{"dataset": "numbers of one to four digits printed on busy colour backdrops", "objective": "epsilon", "num_classes": 10, "head_dim": 16, "fused_qkv": false, "inner_norm": false, "num_experts": 32, "slots_per_expert": 2, "shared_expert": false, "positions": "relative_bias", "eps": 1e-10, "grad_clip": 1.0, "epochs": 21.5}
Rows from block 3 of a small class-conditioned image diffusion model, named by matrix and row number. Rows with one number within an expert belong to one neuron, the router's apart. Each number is 128 + 32 x the weight over its row's rms, rounded and kept within 0 to 255. All counts start at 0. Numbers have three digits each.
After each expert's rows are labels from the 100 images, of 14976 (inputs lightly noised), where the router gives the expert most weight on average: "strongest on" is what is common among them; "place" is the part of the image that holds the peak. Only what is clearly more common there than usual is listed. The data: numbers of one to four digits printed on busy colour backdrops.
# router: slot weights (model.blocks.3.mlp.router.weight, 64x192), inputs 0-47
# up: expert up (model.blocks.3.mlp.up, 32x96x192), inputs 0-47
# down: expert down (model.blocks.3.mlp.down, 32x192x96, transposed), outputs 0-47

# expert 1
router.2:105145074173134131147116143077163104134142177174196115113170139114145122092155119127168148114137108168078132161120139126124104156125155100146106
router.3:111108163068105108140114135235146133128109132186095120151113142117110070120122155101086154082107058075101191088150163184135148110160143149119136
up.0:219203203150094122148136139092088165072182153092134107092165133177089123116186138118092149111118086165116111083097121070125193149132106087139152
down.0:170159144136105111141075139168127125140059104095074156110176072142134122149177161150138092112094134044124108131059186117154117126085169133181140
up.1:077121121133150127099137121133138088103144108148114084179107170136136113207082125143105181141136103088119115120115160171143112091134149109068121
down.1:139146171124065149102098112123158127131133192126146151078144190095131131180130131141122168153134140170117150121122157124095152116202103148145118
up.2:094170114144165070107149104106122055100194177122145120169142091138154075084122178147104125139073154080146139092070089101087113114175158132154139
down.2:099143132113114226104091155108151075108067117089059163154148077090179107136170097125155118141147126165136099111120125055119098133153103146127110
up.3:111102190073147120111166077179122093055164137096115084182139122140087142177143143116140183196124115096144127123096149095102097142156126110126118
down.3:149137088143123101092149050185116104107108110133108154117123191095056112148148101144137113125163150149128138102138115199138089121107111132141104
up.4:140120096060125101217180126132105173141104167140119134174114137105060126095118182127057166157125097136157179091161113194094113190151154176123097
down.4:093131159160163132085114141132107164130124063114049164112163106108137126126101117077181145104119193112089085149120124154176116103038187076085114
up.5:149184120172085155144142162054120144116189124096091108124092138195153096119165169121113133091118066084090130127038136117130165157142117077142194
down.5:117151164112088099109133172078123152130098116129131137157091116123143081115147122152147111136054116084127135128153158174167136150145117122151113
up.6:133147131140152172116129119148106058112085173068098114157082112132100095187151124181123124114099132097183086145066106094079146113132106139130131
down.6:134123094128125114080160151095147015125201124010158149134091140112116141148160117110103135143110125169137104140082180106093137156222124146146114
up.7:127132105109130154088121177135162129122098147074149139140097160096197148102127149105128081106158104107052172137136119102142130139131118079124177
down.7:150143180171096118127157147111132195145139100067124079155103149096096102084156136168111130161098154159113158102145092127154136104130111116112081
up.8:090122142134044116134135100103131146146148125106110163168134104118184180178149100204087092130157166124110131101117162091126200121131100124184116
down.8:094143181109110142125127173160099139132119150098088121160107168139111146082117141134155169127160163088092139115139197090133102116153114114080114
up.9:121135087113107135148115105133113142105160157067112113161136110148120171194108099197137122146155085172084149152119127119191163161075186116149116
down.9:142092205161118113184073074182120169151094103130129181112072110169112138163155090160184075167122137184061120154148164123112139108131082123136115
up.10:116165127122103160193095159080159157171140124155127117184129108079123119123132165153065119098136147099079124147138118123155057144094124116102180
down.10:146114129168100123140121162151105092112143203141139125124118081136104093092131119095117170112124079117149110120108148140080128091083106153112176
up.11:181107072187120107141142154075182134152123108058158124117134133131145083115182077122134091120099092146077093154148144087144161138114131105126095
down.11:131144188096082126232115165097125098146159118071100157144111117096107125133166160117098220090054145127131122112117118082142142156133154125176140
up.12:121127210093139156091108152142116028184126191063115145139085123105088096151152144109130116148100150090142150096112088081105135108109096150089126
down.12:116116093106125112072140166153128085158210068092150201118124149113092173156169127090130139144118118149121097128083195102117084085084172106142137
strongest on: on a plate; yellow ink; pink ink
place: centre; middle left

# expert 5
router.10:109151176076093090146174133076116149131144066081154130142159139150084147098055133134099148135143090117161149066121082150134139098121126094114103
router.11:156122128122129112171148122064143154107142088104207179128151180126134140105043095108119159108142128185152116127163111069082102123111151094133088
up.7:174174100123138140115052081130151079089095128104159093125097157170140125178135180136098126068097141103144111153094118139141146103113053118133193
down.7:173130172137140109074116113188103113128193182109186186128076118163108154130129111100143111108118135168168122105131110146156076125173170148120117
up.8:146143085200104112175118078075133155149132136204136088119154169145167145120115141131107140098140148141129106133130068161179130167168113085175135
down.8:134075126096115080165129057085115114124110166167092053106066158132089155152102142126119107151167148119107107150148164125112089137211080149094180
up.9:042142116148140166095154165110150129138120123148130128173078091147102154099169127191127125157131051126134089147188112103102062131114141161176137
down.9:120182098114110091119167110169154118145144118156120153146110126144081165072164131153148142091124105076144188098122156091095111152115112123160142
up.10:106082167148080060155123069085126176077129117129105125098130091151112114186083123094148122116128097100069089163156121139152139186093132132185158
down.10:142117162118114203092111125123096172113080093154160104088115137117112099170122125140087163138081067180108109101149102082117108084086125158095179
up.11:136061103194126116124109135163127054063141092109143136121115172152157110117070129211157165130112097127110138153117111154134135130126130130156150
down.11:112109120113136102093139107159106097128100110066109126101166152165151138164152127147121086091221154076094113116143125138177181133128134100128150
up.12:166138085122093128122068108131171086132154089140134087176124149186187099138157137084147129154112110137120120189129170135118200096099109120172139
down.12:066151112094098097070093097086131143138094086116178113095099173158140147142160105122171175163170128134166128151068143158159126089043110130079159
up.13:164125126180105220137124136145126133092228137088133148176143120141127140124104145125153064113136152120144093093139154133180144170075117170139100
down.13:131135162156107110162096090178120171080132165145182071168144096086131164170163077185127063127108162136138093129113137116145073181155143125202164
up.14:077058176180073119112114160155089160117146145196060117181171161154123126119099093150138158147198099172091182108160159112104113165176129124154162
down.14:127132136105092084166097139194141099185126122166090151079138142162181128122166116109136102117061072124093140124094110074122144109197049135206123
up.15:091066189126116115130100132138088102121185142113163114110137121101195141105129131100096123152161142185103159096131102113119133143147124127143165
down.15:133114125102082163145123098180085079092073110105083128147174160137146113163157091170204108164135201132186150133084199112121109125122127145164139
up.16:105123170111160079116117144125113160185125136121115145161162178087211181092071112123145121141144132162121132132201119138144085152139149119086066
down.16:089173128109134175094088132101129134157109107152128119126179137166222089174160178140111186111201123117141159136101178065146139118125117131143132
up.17:151154135188149114108080169143127094070074133145142119111141137095131086139130032135162143096120157059153085106166113128124154097154140143070147
down.17:163128190055154087109098170161099142153189126120129123117149121092168121164144170108134099080207159185145182113143129106125148118091141146113161
up.18:122136105151089112222069135119080134174134116118131132146151079127172148160143152189145061141134092136093138186180201081185152181089129119152119
down.18:194146149032187177146164097086131127149056167184077118101130097172133130129109171135153140120171158079067201109125124109155065112133159123103150
up.19:127150126112135127111151123110086106150164134112115139141110090125134129091123114148139140173116179160109156150142140132124114165151136125133107
down.19:134179125105043122109146158085107093114111168131101090141126088104154114128096086100134092157223167086116148138136142076144091151120123109088090
strongest on: length: one
place: middle left; middle right

# expert 9
router.18:134159115100111033155152179141169131145142095093051121154137136128132064116199164124125163112128000097038128085141138174113136132134143129126125
router.19:094121125156092097174146099121113096110089112201094101169160120137157145145138135105159113144151093114085144108120155132126108155149134135137094
up.0:132120102068128150108068145173141118117109159155108136000095128131163111093131147099099114135094232166168112119114102131157165084169084151042143
down.0:123145131108083169216110195180114185137174200157203132155050125076138128101103125143131082029081085114136131097135128144136142168150111137139122
up.1:107127145095116124125120134090173118128107164057206113088118162148149197134103076130104092143143112195092127109178110146136109122111075136064150
down.1:103127084158116087126121100083098105154159086078133134102132091130115119163164126117173084146174122107151155144112204083143118096122089134146118
up.2:141079140155129110138101181123149151179136087129081115129188112118165144151132087076189108148157176223077164143171161108161121106114148137130099
down.2:123152184128108204106107145182127185100139128102098143113109126106165126157089169099090191103146114063140098128107121132146123113145125136128110
up.3:130121162149107165148095176153141100129059100092071122074088166137096131199124080149131126124141131116122150202124142114175138123058141177091131
down.3:126139156109140117114127162142122140156169137060153145128086068144083120145122182148137150058169096068118089149103161083156111127109153125128139
up.4:110128112134062137186099144157172121141149178154123164098134106147148095124130061106159147115129123148116164175120123109187112151100184143147126
down.4:120151112161128163178141114112162146127144123156158165142132118082160167146139150088109162129115117131163143140150129161178185102114117185111144
up.5:163141204108113092159099152191119169113136113124074174137047106135144135125172154158102203146102114144054105121140130178135117124114196094177089
down.5:121129079145125176166137128129136190177121201122131155135057090112095119116136142157151098141163072153098119131152197163119116136123151136181116
up.6:153132115159158132091136121079144118124141134145121120131183138100143145133144102168158091169157137158130105149099152135169145129101140160155136
down.6:150123155142136146126110121101170126117118041199159244119155093093162142128152064183128180086093103122159135100107229135140116117132155140130130
up.7:150143213122150094146170145131099185156105137127121216134077092146051126127075142192143112112111150140077128159145128139108067097154147134117069
down.7:156063147181152153107138136159115197146164137080145114149144162127101151118123059122065147175109115133100156117150104195140120145158168085185107
up.8:037114185120087184168097134125089127101122127178148125113114070138136150206148081167134121164168098142131148128101182155133087132098150177130181
down.8:104186187215120129158122158121110129127188121164153172122134125012086193098079142131158090109081085151176149137059081103139088116129196123130140
up.9:072076179166106149133122083157082119121114129081099095146195080128141187108122117109158145179151100178143148132128153130157108123168171151131120
down.9:115140142157111087054101173082126104144181096136185110107158130023077141118135104156126109148186135113173144119110152145114088156162163140099131
up.10:127189162115058141188144129134146198103161182195122158157117127135066172135095171171106137143109129130080134108130073166085145172124132110109122
down.10:137187143135127130113113144136062191187119182144098133145151161099118131053172142077104094145106057154129143087153089126141094152109148173133110
up.11:122141128063139184113136120152093108125126192105117165095117090103125118141081127158114078186117136126127128137106109136148162097138142157035153
down.11:125154140169079088144147105085123115105212130143148121114151124131126107159128163126116071072144131121194126112104159188119147104098119143103116
up.12:157108091129122156106123132110123112095163099186170088095122118181182146110150119139128090136155081113102110171104151114163155154083139112108146
down.12:086134124138092149141126165104102168155150126214140191112082127106168122099149083128132138128103067130157171164181205146140122106114175098083137
strongest on: white ink
place: centre

# expert 27
router.54:120154194151150148067154093144127088118196095163148070164120132157171111125155116093140135163172084157173089064088149125103164122078108109167097
router.55:145139135122124159148110161137118140141128128109085154126123114206170115114198111153094109090096034152112117077110113141094140143061120130154178
up.0:174146107132124154120043148137139147094076169143076137087139107116129105111078116116118158136142155164119182107162125118145150125105131162094223
down.0:141174105118139135129047182179122143119184082161148130132145136125072131148117093098175143123096131075158072171131129117139096136102109112121081
up.1:150163137001159121067098146096133113115021096185152128107108118161096113104163175166152115106124172129130099163098134094149150044141108145090135
down.1:118159152159098141059157131135141071117255140190113126157099109127021098136163071173132131142129156178148112125153162089096127133113103111141110
up.2:135111125051115134118110177217134164168064088171126178103138113151124091148154147133102140163118121155110133160136132150133053119107126170148131
down.2:099164106162125134096132199182098115134197144180108129134136155141182115122138132088145139127105091117155135093146041129105156162147132120112148
up.3:144135171137134119144146127113149145164159137154141142149165066085082105147116171072095134113139152130130113156116154127114155180165138146130126
down.3:103139121127046166144128145163122081159153057146169139124109147182154155131141159111129115137113165154138094080106194095132067132149130163151153
up.4:089103148081119098173090111089154107173116122177111173185083133197120085146115131144124163137147102131078121140115126110111134136133079117156160
down.4:092141124119101093185095120115098122105139094098117105171088179120121136115122157090162090077072149110082139103061223069166134143122103135103125
up.5:150115151142063103179072117119171163145101151183149121127119104147078132133112119148103120175128164173093136139173182153143142161114142106098125
down.5:097092102115095160127069141139167140124155142209098158144096125149144132126118117174155147096117198113152166124145139108213222126156043111096128
up.6:130133139169103174198072071127147154108122085163173191121128104111091153089086103116127110088192148131053138082124162090193112137108176081080164
down.6:093158162079148154175163095202152097105117139172133086206171133079160061089127141103118063126103185068158129117143145172106150126082082117165121
up.7:073096092183132096193101142153130255183150097149097133111183128104167133075176160058117165139136108142131185131125159134188119163186156116151178
down.7:137153188145163179125140170113139228085113164230131140147118118146235123158165082146170148099122113077135066126100148120101131135170156108163100
up.8:165134077028129091064109157110161101138021129080198166090083153115167131144089118146103111152113181174128141131175095128190098133132098115105081
down.8:126120177180096175102134181144152076080253111074060128130082144157122093141067163132147143120086176112147115119092135153123138111122116110165125
up.9:059140175117145139128150079150083095162162077157051143139067171124102115089158099106172122138125139171122151122081110172134068089162128094159152
down.9:106146098128094151135141059132135090153034146152194187131102121114155130153204117165086139134162072109133093113143186099141091090122127157134166
up.10:117105140157046087149150115095105152077116130142096150200163173153101162129092133147113081104154152049160190126155139112131128147109134124205163
down.10:147189131118152160088093147095104149115126096088032148099183153108115115112145082106168062150139136144109176118131132076067124127126093137141144
up.11:129098140162093131148121090095173171108109142125179128154111122158196203129083116142094147000164154119103175162158136154150161153148103109149119
down.11:175122125139120110120084109115126135069104129124166155166124095127131152086101131121110158086126121201187166124083145100220135114138075168127125
up.12:146130124138049164177087139119139140134109157141101124150193130167175147184174120068128173161153159111112171110175111137149109144081155168194139
down.12:139139172081151125091135098158182102114178166136143076098131140157099175145099165134181107070090156109146069168135150111065162162127153068161157
strongest on: teal ink; first digit: 1
place: centre

# expert 12
router.24:133133244143100135189129126136113106152155138088092134120136129147078128120163100148149154130111041160071094142136140136135111134098122122156138
router.25:078121241152096102209173118173155105144083146083119098125119122149080155161159076115132134160168109127085109132095192161131121165099140155092089
up.0:142172182156151166084165165092156086097040109207124144108135155090169155140138071108131160092178114194118139141104193067134204074099095122134113
down.0:171162042173125118109143204183094125149151127229134124116158126137112121167069140119100159128115098094117097154105149130145137130137135154100124
up.1:180147062068145160122096132139186137099138131150120149088181141130090121141118140115082090083114168049158151089124150117108107199177089093144124
down.1:136118170211156121056159129161101118130187098140166115066096107108120120090156113143130080168095120136111190096157109126137173155085171140130190
up.2:159134022156151136111129172038147117157169142119128156079108120134189128126084165138104147110060111174051107142113069130126144096118141099138107
down.2:160144189108120171179123120084156098135057100098107102110133093075192161125100171148151082143110069145188144172099102115136102167068091085133122
up.3:153107100142119106158083118106109169072124134152173063137116130144139180164164092080104136125159118131165145122160151085127152213099089099151164
down.3:131129086138159123119159118181141151118167127153105105103120145169142161131159134120132096141125153091072124143196139111142110145145134166147142
up.4:149145074045128082100146123121078147093145147139095120106092131151196158143087192105099126158124057089098087156111093138119137119124122134149160
down.4:105104173156113147137118112125138099116104159125155119149110063111128131143104160127142082093091019082105166085127147182122142140114092134170092
up.5:127144109099054154183118108158141148111090167157134153077137108118076153231129154135061158170177113138114107112184086118147108124112146086139199
down.5:097075097150169122129089178116125103091102138128095088135114120124173114136133128135135171167101162115123186145147110145151137164161134133173156
up.6:089170000137091142136156146136139179162152084089125093105128142138128169135155119074143129131145135169101148141185169122155168140124114106045132
down.6:141108166096166206102148150102138141183136129076129117149147195200110096097134148090074165142116165077142158134153132109153129116177095099146145
up.7:080112172120093122126122115106120168080085139163150141070155170185134093162121132147124138091156133142132150111147158126161154146128093086107155
down.7:141086097154139148141092116114118130097185123148163099149107189128128126124124132117067160147155162144075150055174110125113174086119181163078136
up.8:154143002047161098117133165142143148170131108117137137172107111092137073105125163086100083148106135073158137131159090094117142118177150139109183
down.8:096131154226120132115135125165153112126144115077118189135135127074176128111169100121107086153112095177112172163119108151138140134155141113103110
up.9:146128117143136161125168150122141151116093137132127176099122159091154101181101054097147178094149176120138182200151125081149161096155137133117128
down.9:124145129082147113077103111124115132129138123135084114119110166100174129095144142122118166140128094071152118156164092105124108187112155133134102
up.10:186152034083140074100105182106128174119135150163116176084108125092133059125139154131087082096086106063168108112112129104120152159155056104089173
down.10:144132137207121160082127169165145157156111120129122129174069113066164153093166137108090094167119061125157179171129151149079141124131069112153102
up.11:092089085083080154167101099108123169092103154127156144117114128198100126130127130106054115069131119079175136146145121106163151133120140067148125
down.11:152134131121154147105105140138127163161123099136126149159092163125131144143095096097145120121080094095162107099051062120102129128110145140145179
up.12:091173137121125156124141118096131104156126108083121127154108121100158146164123112090099123116131148172125145162206157063174202086101136131030159
down.12:108147080104137145112127142150117081130147145062103116134135127126122090149146161119133147163125144051099122085164072121164087149094145094134151
strongest on: on a plate
place: bottom centre

# expert 28
router.56:116119100096086126123143107043164153104099190059131135162098157170137127154155136096128125121159057115097123155130068061169123156129149064107118
router.57:127137040108111156103156134123100101150125157065104083178114101173143125144156125128163120137155072096132145125118119154124139137144166105177147
up.0:153150106078149114138173144241141162134084097169123122134081122141141120116102101136166085120127147104109136083124133154130158098111072124129185
down.0:138119178164101085128141134242135147150212222167110094131123174158162149090147117113053124110098134124130141183119150184122143145185106137112093
up.1:165120065175130145113091203084157131120106157077106155084117153140197104106207139132090066080101106113126117130139088130116132169124103155209175
down.1:103098232134113095155141195082092100141196130053121125121106125119156134094234149151121149195080110149162132125133113070170146114117141149166121
up.2:126094237172169103103093102148140075134114134123167089170155182089156119085096141131135112130150155074138090104142158116119111092150126152162108
down.2:114140045102131148129113108084099070106153156090089170146131139165150117199136157151144114157150165135130159092151156081153131138145086168119183
up.3:111106123110080159190158068123090151149155111175128145193173142183162187095148101094164121136181070179141175102089146111167167147124134124147099
down.3:090132207155096155161147124112161135134166116148125176115053137119146160104176066116089097152136110139108140140121145116120211159131109135144156
up.4:147151160170063166177079134122116127108151111174115113128120168142068097136094136138114110117216134102070091106167114119162155154064119139171184
down.4:134135117101165081207129191094143137182148054066138123150181153126137134134135126101124045086060118132162137164121111115126091130156131093128124
up.5:143154204230144094118132144098157088122190115129167163135082113135138134104100133117102108116081096127114099097081107057081147118130110139160097
down.5:141130077088130137172128148112099089105090116171091160160122145166141124178108152133179164139166064154176135115158143110128118140210096152111141
up.6:165140119175116144130138122146174089117075154101130185157115134186157093156145110164139092108140186076093104163122067131150157133104120160157171
down.6:173102216151078110139106135193133084071134118101176107119132139097091159117164112157166149106142157105163197144113085132073147122057144145142149
up.7:130072155094172094132110119164144133115107120154083138093145152114182106100110109090132151139113172135134097090126137109185089107168126137105131
down.7:119103084124114119135094161208112105156170139160189136150162114186171113073173101175145106127130139147143143159152165079134096113158084152111161
up.8:113115155160026086147104094160112112163131103163098153119136134140107179131149094131144118070107147092102186105122140094101117222079063137101151
down.8:131104150066118095124089130168175173067136171127152114149098082125168120115028125075128107154108113128201197069170073141095122135141087110213136
up.9:140159162195114149146093088072147171150116117188095142114151191199136194142076099123095142133088148111102181140138133132114163176100129126210166
down.9:168097137159075124114095145117125144151146135190093138167092142139114174127085118121117112142062118207091136144138110183075140129169104137155136
up.10:123135121131119096117084075146108093093040114124119082172162114126107104117181119139187108124171169147160124136131160184117102080138105122163091
down.10:162128155124121162088131166091136076089153085127133194180118136157174126128126113115112096119125203098076122117114157084072133115189091116150122
up.11:112123145145146109109141110098150144123146158099125088145171115106161101086112114134207143123150133109157108088120221123137123157152166171123129
down.11:103180060130115175084141100079138108170113094118174139145151134128206127114089132102143099148148143140134161148115161092125103099039141166130122
up.12:119140167046158132102200083136135118151242069102161091140147124119165107095155137086103134097130170076110094105133098110161168101130103125088117
down.12:129121079122127150113213110144106094192001147111074208127126154140199143152168185144158132168174131148142174096109147104089121112139120146136119
strongest on: on a plate; yellow ink; white ink
place: bottom left

# expert 24
router.48:115133116084131102181163159168157111156146122059102139094121110138099110142127153110107158126119031162053147106111139207132143140150169088142132
router.49:133104063191110201088110135095115107081122149236173091141128127136152179137156142118140139118132124129150165116109182098100123136152126104127086
up.7:149151084130123140117126148108165191146081151078110152095170109185190123068164154185127120108103133184117120139109121134126173131120109125125147
down.7:168122152127088117120162135131141128155223094052153115144135133137187140132238110149165120124079126093154110118141118146123157139153182118181150
up.8:119106138141080124154069124081157188137123117169115118086161119181200142134168153084144068117089098174061120177136185166142100120119110062179162
down.8:116157161149102123149112153121197153093110127131175105122054111182134084129074149139145140117126056124075139135094121107155145081097150104118111
up.9:136163179105161128105177156072132111169199106086160161151088121140140136125088124119102052124112106110121068108081112115114102118072114107148119
down.9:148150098122128120149166108086139112154053133069107117119153095106153165163126132113128149133198087124121184163138126097104112105105093138115083
up.10:144176109096083185123059102120090108133106171117136083115121109126094149122184137184106093105181104132107176117135167130162166108125145088165133
down.10:129133153117104093131135102104144099163131117148109208129122098094123114190161132142086078163153107102136152181101158158125157151066132121122124
up.11:130118166043139108100136137172104135095108142135111155134087118123179146118154151146054103126120218102190083100130076074093145110123086125150123
down.11:091172126190111158184110102161143110118155193167169096121116142147129113095193123124137162084142102060126162181098100134104152139210066124125139
up.12:110106199086154045109135118187095114133070129097115154135031131135103160131086154121077146144088137127180139078102108153093099102142110124177093
down.12:080121115122076096149106085193115122147204187085132124150069103166157127173083090127130134123144038153164075113165116168108124086167086139158170
up.13:099122155138051129097108135140169170148121114154194122139130096086110161142091151121110078113156119201128160134124110130115097144130150079116152
down.13:121054090128101051135108137130145117149145128108076152134092137157125148135155138098142131096163080167140064122125110148173161185118118064144115
up.14:137169169183124175102140124057111139154124132096167100149093125142146136128136121158081155111104136130138127119109078063145143083088099078144105
down.14:095096062057070084172121088086150099158110128108103143171127079133179120146196199128154137170155093093159140090118175110126089146141116100153151
up.15:087117090101139156127097128178140092205148157190073108155102127057160137120112131085118126126093113091099117094125095170154139098150145183092192
down.15:115113111154076111143111076172144100108120127188173161136107110135144160155130139133169140150118115097117157134140082173133133122162131135123169
up.16:102099057148137085099139127091127084124103177108087131088035134094156120090118063115153148150122221099162099118127100103139104096193160132140158
down.16:124134152206128155143156118154151117166127162094153158124067125112199163138179148129085127108104149116127164160134062160112073157128120129122172
up.17:177158121133119093129095077111152120151097068109118099112206176152128098112066184131113135099143142172113115065177095095159126115142095086154181
down.17:129138157142101147136156047113134076145134139077139172194104137155093143138106140129159077120100121064119153134104159072148129168178092098150130
up.18:120149101140069137196109101187094152145119119110119139088119166158090158110140131136127118094145121067106082106085154112129121136108136151167090
down.18:180139115107149080122148153099100178172095118144140110157145159101061165104116109159122175106182124111140166156143119140089138164110077143126176
up.19:117155121189146138084099121114126114139157087095126081113079123120151127118211101177117144086129162137138095115091122092118138129071104116216091
down.19:124131137141159149122127073148159146098057182109096174147100119095156144164239178131150079153132158122184140151110161107118107115129153125138133
strongest on: on a plate
place: middle left

# expert 10
router.20:150123133121140093191131137151166166109113142059118171146161122078148096151172104098133110118175133097055131156181163085141102192160169155151164
router.21:075092176136114070094173141255086180134090152140104108170085140201151150104083076092134128132164089153093163109143140150122122140113140142119088
up.5:117086139118063164209100126117099166156083170166151160116186141094125133118129144163164133042153122191130175123132114166142166089079111167113152
down.5:161131097090183116163079093101094112139117109215139096154157128151164077114117155128112132179125151153161130101160124123126129137116128138108174
up.6:130166166168141192097120133141112079143104100130142113087105183175109151140148191102108127160101137146121107135136050132158120054126110164092147
down.6:158129134081116086105121134184143053143166133163191179143149152111044157172144082107191109151151161136150190149139168140094137159097141127068117
up.7:134132113150152129122086149114122091120179120113124143055146075106158092114090102112168078088105144142112095180090171097156125121123140138138162
down.7:130116106118125126106119088132130135163098119141125141142062156176149124126132126120124113190157010158129173127118151058144148150148059090109129
up.8:134136092130130153116035150143119131141079116104124104115073135151164163105117149144127082085107051198081115104157094186073186080096081156158095
down.8:103106128122149096109073139168090199167168171041120129118120173180163115157199151155132157155158126131154123109136091126128117186113055149157110
up.9:080161122175148153107064160160141118142210151126145105090123122111137064094128137120150112066108152122137112168074146157164125094135104144109136
down.9:114129093136100107117141157145104136109099118120083170140090164184102138089135094185178143182208072141137160182122099157127095102158102142126143
up.10:080091100144118137111092122126077132159126150110110156096111168176097197102082162148120065117106101167084103145177120174139159121103143101176088
down.10:109145143136084076138111189174082191148098154112123066143103167170079147180132090124182186158138147138166111114146120126145096157118144098137172
up.11:068150100126081122151100102120128184148108146154123106136122090152161148128124126187059140111133090104134172134127121132161147148149093101111143
down.11:053136126155148068103114107170163081143111070105107151152136144144145149129170154153124143171138116087119121176131127052164090093079116169140159
up.12:147159134123137150212142151066123177139112085108158169102055176129124120110082106157100128169141113137124069079140117138132098133089092128139112
down.12:152128107098197140083132190118180063103112101075116126152073110165145138150098153110153170113160123125105163157130127106126097083123104150134145
up.13:141172108183051150171083096132131166094164096165186159096140163184147145105155106123141140105158102139116149121159132135105185112161082065151136
down.13:082107178096119099135163141114050099113099203126104102129109092139157157149105099133146155094177114111103124080121143172169090101145106113087098
up.14:143127155180087113144107113119088174115141095173116164145148120142107088160193109187111155097182145137152133080103145127107173092090104089184134
down.14:158145061070164124139124103160092138106136193115142164093079109120121130099182106129137092132166087123125165135163139112097113116111083109157129
up.15:141133089150114162155108145136123141170086122107072122060115150161117155135125132160134048126102093196106078149118110131105183168082130160054089
down.15:170118126087148148149096159178141091154161095082152130102123119150075131190131101129172181151129075086144153231180095142112118123118052131108163
up.16:177100092155120153193124119089114161147087090108158144127121158135123140083112157162106117127131130162075174052142125102165168117046109140188135
down.16:149090182139118100172134149113138084149197119138148135115132120130149153124170118138117055141125130158127132143138136136111100123072157098150132
up.17:098107103119150076135131120116133189106133093187105089109158204102179176050125236096115117136138118124118118094201145126132129145193111141139121
down.17:153111142147114162144143166116145143079127142186154144164155129117186089068126062108090143089114230104172134125113139153154155082141183116146135
strongest on: on a plate; red ink
place: centre